Weights of a small image classifier: activation reglu, widths [64, 128, 256].
Rows from block 2, named by matrix and row number. Each number is 128 + 32 x the weight over the matrix's rms, rounded and kept within 0 to 255. All counts start at 0. Numbers have three digits each.
# proj: window attention output (model.blocks.2.attn.proj.weight, 64x64), inputs 0-63
proj.0:126113176061108068177173082110148132103122108108114143183157150126147117135116103087125126199149140140108084139168163125132149083134133133055136141160103147150188070154116149160162133144163149
proj.1:160112114186112162153131148127091137165109098122153120132087071145103096114094146112150118147144125161099188127052090091107126106105173094107137127130115128049064108152099119164121134157129088
proj.2:120092081166132111145118180162108084195137104174144073126093184127091110142135160108129120101067141151146110148144152156119135102208168115079129072132137112128131102107118136094156146113162121
proj.3:096033144141094079083087128079118100103123196142160168110100108153157181114130087072089214143105091135125057135129140101180110109165154183064103154126120140157158104163147153118070069132146097
proj.4:075048147130128047097168160107126151077066123157122061124144062119115171164163126105079154184170100060190111178117149086194093041130086136142089160214125124125118133142137129165131191124165111
proj.5:156089202156124104160144124145110139127096098138151158169123175137197093100185119102111077161088084123142106110149165098180114107149099068092131094150184113106121142168105125159088111164131145
proj.6:157117111146107088087143151190143101156078108143161168158176140151155136157134095141159153130094124103157096170168190084146149196109128125162063131127123120169110168094114139125115112140071136
proj.7:113124170134132121178093115114121118187138144144128079113081114170124146103148151156135158111152153160132108057131122159110099115141162154111201173145098154118101090128154133082080191146138168
proj.8:123125137158142158164139103149125161106140175072134098085103134132083112162147092173152184105146158161088145136106132102106141124147106104104144107139104100100120108108177112088164159089129192
proj.9:192127090150138049081126179137142189050124135089080144158168162141101113169169101096115127134131163062127095102112196127108184089111098157072114187148106154161095096117155160168115163083118152
proj.10:177126100103158123073094147099157072098141095201152108138107227139119115065126137100167134140103144106156139115096153159105112163100195108155185166053102107152193183173073089145116184167145128
proj.11:104159196193108115136133131162092109093171132134158167072161059118168124061127104073107064121120088098094120100133152158147077138083139099080126081140144116122192131167114120136129091131151120
proj.12:117148109165121050125169164110121131106138142121113197064101055113157172134159160076189129152142130130123144147141166104150103114098088148144025139152205138119062136132142133067138126102090078
proj.13:091129111202136069123112196111164177080122193127133137138158076136105122163098144080105141144164153103152123135130214047192146132106096132135036213202116163135096145106167146159125128119137097
proj.14:102101123153134144112133171120131077121162145121145152122123134139097089137164108118135107128158160156118133122083114184110059112094208110121088029149104091130216141173170138104107115182094124
proj.15:129103160130111129109092082084102151082107141171086130166125121143140121123131104142101139148177120148101139140107146123102115083072137086083100127136128128124116156162174139140077133168179102
proj.16:138094137147127142149126144128134119156154150191122100132138135106102049142135144071073100146152133107103156166115099154144115049097165141126181054168096086143087169160185125079065109079133117
proj.17:159075110102094137169120128120125161144058128121117130080133164156038078152149192111091116124130152119173037109137116141182128142120167142106100137153090167171148085079097175087146102113096118
proj.18:101124150124142131116123129145146103135167124130086106130122117091112119077089063159191156092140180120167150108118198085106146167172061138181143103110113157146064116144101142120117155082142116
proj.19:112115126137139134122129095132162116179115103159136129132125196144105105116190076144124135146067157165150175080151084128119129074116100150144142130114086105106148152145161124119111133118205123
proj.20:078153112085169148144152107130141110146143069094141146079124167150124140111162109170182133149103101099125130144139146120124140179114119142161118152142159168150149121080116133078166169156154119
proj.21:121089120088133168114067093103072098164146086173125094124074116059173162143132076146140143148131098102066168119087111150138148157183130103120206167092074110113080139119142139127112120118152150
proj.22:108041137117128124121124189131141144148154114155151083138202123128097144111152095093064224134097111142141134057107103124151128128161130149122144114107122112136108133127184130139113152162119106
proj.23:125179074115168124144146077149140089109142143140092164154135151120117135135172138118113140125128078164148158169146113116126125161090105113194158132042134095118120183132134104105126096178146114
proj.24:160088065096140127139107105123145133123133079158147125106116153151085150166086122174098175094121061063135133097141112123142142104127093139137153238126131120115118114083156112128141160125119142
proj.25:138153141088112134057121114169152185118089136136131093096172054128179128121105161159114124065152134063152041155105167094124131179109138138123166164089142180170144066120117098112134083130116124
proj.26:142124137160142102133076158073103144114125166163110141072166160155116138154122133143146139126193101145145185134108126163155128098149174127118130083180112106198132066101150195108060142147117127
proj.27:154184177163142125175182090233117094186075125065150167113087051160176083140165181100103082157107063091123145113137086160069137094118079085063094124100205137068146118108086096160176107174122158
proj.28:139129102141172169151090069086102104082150118185111173101089168088132096136073148127124116154165111136151189105096086183083117169116082103151203105143081131192153112197123165166095149104139168
proj.29:075155071164079059100103170158128125172124115145153160139138114150128150091147101076096158135104091126160090147087045174159174156071153138101129118094135153115088104186137118124157107137130118
proj.30:113087119144133106196175142122131161086133133095106085163159097115143125124095134134137088118122133134137105136134219099154107158131126124121056126168111150081056107157184154147111192127119124
proj.31:138214116094094119102129068062089140120150136132121152144137123124104133123133114115148104141163127147112116175103105150178122102096143118127118129140107109117162100163147107143088094137053111
proj.32:173102157068143147132107142099074113085163124127168148088109162118106144158115141154132080144115122163095154155087129208112122119159168171102184122108136142151183107132114151180150127135067084
proj.33:104175125133105101144153108113133112182092146062115188167173201115125082125182117157155150101143133174156087178201149072133149150109157138155055185158139128104158147118143119139114073119150118
proj.34:155121083141128161107145145162175156056153153135092124142114164139149132172115130126085107152132111086105109111108133175102127109096081114098045124180132125139120089108093117043150114158111097
proj.35:081132103120121159167127132165143076103204148101126186128110085174177166114157114148089119126116098115149126159088123141215128131130096134133132157081143152051114150139117098095101124179121087
proj.36:153130110157117176189136182152146112142140135106099151081119093135109158166080160145105060062151146091144113095043118199124150119172141138110209141124097079139143097126133087145201105136155163
proj.37:127118153109176171112163110226119079083159139101138122124118128110150110119135116182147119120069118172118116110139116128067081074138093167128140072089126098115075201120188122137159148179130082
proj.38:154100133111088106061148130108126070100154178152095122193114158088177203107164151120082167173109063097128069150110129150103131105096156143077166138144165120156143131161124129124108123165104064
proj.39:120135106139121143137130091099152128130134172126162134152081109130100134141128085118128124150126117149120162111108094124111081119144129121108136078103120079091125098181171123094092173129120138
proj.40:175183121154101036118160191193128162157096141098169157136148134132215227102124106121175127122097107176134119155146200135157157176041125122118143203138157186134109142204093104111159118150076137
proj.41:158115061125142120103186149077069154141155157133076113185126112143129122110131169102153131113131123127101148122131167078160154164129159146118179133151163207176122110110092137178080156095116098
proj.42:134123187111199149147070101145110151212076031166146105045167212143088104117126134197181156125118086163094166088172131106125130051197159104153122106128095124140117079071130117118156155138169177
proj.43:100179170106134128158140094120149115107116139070157141089109148167097127133178079198152148094115111124092143096067115109122075137119134129130102155144154100063144185129214111079142135126114152
proj.44:152167080150116123122099206131078106151111157158145107114124163134123083150122204096074136118161122156131103102164155200136118166115160142064114171158085115142190091143090119163144070065141160
proj.45:124131131184135084161160206084174157098153113094144139134153161132114118156156125128137182150151174161109113140110161131129125111074121112096075124220144139125086132147205121107141114133146137
proj.46:164169138086120112149136073143130154168143123095078143121131165116158119160176136139130107164138154145137112142176101138101130150118194120120169052097079156118135153138083131119113141140118118
proj.47:147152186140163127113059153174086071109116156121145182140131115114126117104145109081095147120067160177168122140159117135137108119119170122144096159165099160135147140114092119166127110149092090
proj.48:137139093078115098095194109094114102126121141086139133157098145151107166143138161199150128166131126152090118154097182114141144133124090136149089130119104148165071143141144154102111152099171127
proj.49:119140091092123158158091158123082136135113114119133136152076132098172121139106146096109130152166121159155160068170124168156095108145103129134108168097141133113109113128166115132057098156127138
proj.50:081141099195080061108042160080119128153137119091063152088174134143113137128079111112154106105165167157175162118124092118129119159123151089113096135093104137103145106170153177122126103113169165
proj.51:137151152095182104140182097110128146141107098110144086136112105101146142111140120135199084136143106080067123129174197123099128112148101123158107108113159114070132112075119109175164162141060166
proj.52:100091143184155192126073134129149104131123142148111195137110091156149086124151103081076128121176080166134115109133121119124058126099141123118051106159108131114141053155152113129084067163118193
proj.53:114184159124072084116110115170156100101137171080156109165127140141145139087114137121150148147079151132134072188135060139124167141059149143083190126091113146117112196149096071069187104162113103
proj.54:107081133160043172119145165144118135075131161155108121167111107162150101126111171094118094124161098068128117124082105118133114103121113094086105100149158125156137137134123131114081132111147109
proj.55:129127114115101144125122117127063115096070073074115098131130197121112166130131101126163088132095134082132133171129146206077176123146131110105122101081119090192100150113155117138182122117131165
proj.56:047116163133108183209095130150029106150149160129149111112109125075201113087143059134136129146136096162124146036151122095122124169140108063110169118099127129110154164136120142138111089131170139
proj.57:115107092078170147185146110121157169180091115119097121090133131113122086170157188158151118110149143165125140109126145084107106149097115119154112142125123085139156159144117123121137163080160164
proj.58:093139180179157123180123101148112142168112138146183164076146153108129075101145141117076133132155108130183127135141166108110085133139105123092095183177127098124156119149112161177112104108162149
proj.59:206152089107192228103151141136105177200125108122114167166118133154127104140081131146193126135123132167133147173120115176111105094148097129143124155087128185160114102116061113101166149109115131
proj.60:130147163169141089114064139106110138116102151174141178153142224146134164099182139057176144116079144179081097145179102154152152135104115123109146105167136192185159164153118121079103085146090135
proj.61:175121107131093135119188109197104162083129084105156134106156043129179147173101146137130096148153074109080145176106168138127096123112128082109127162131161117089085141136127149098149102158153061
proj.62:104136128071115112092135084127201101106130140150080154209183138103119150082156155121145178147135080143174061148133136050108157072139103161115135125120148163180142121128160139119145125138189100
proj.63:123141159084120169206105122095144143105165087161111098149091152133146115171118185159114174150233178114155136125107161113071150094170162192088098136193144118128138104115152125187183161061125185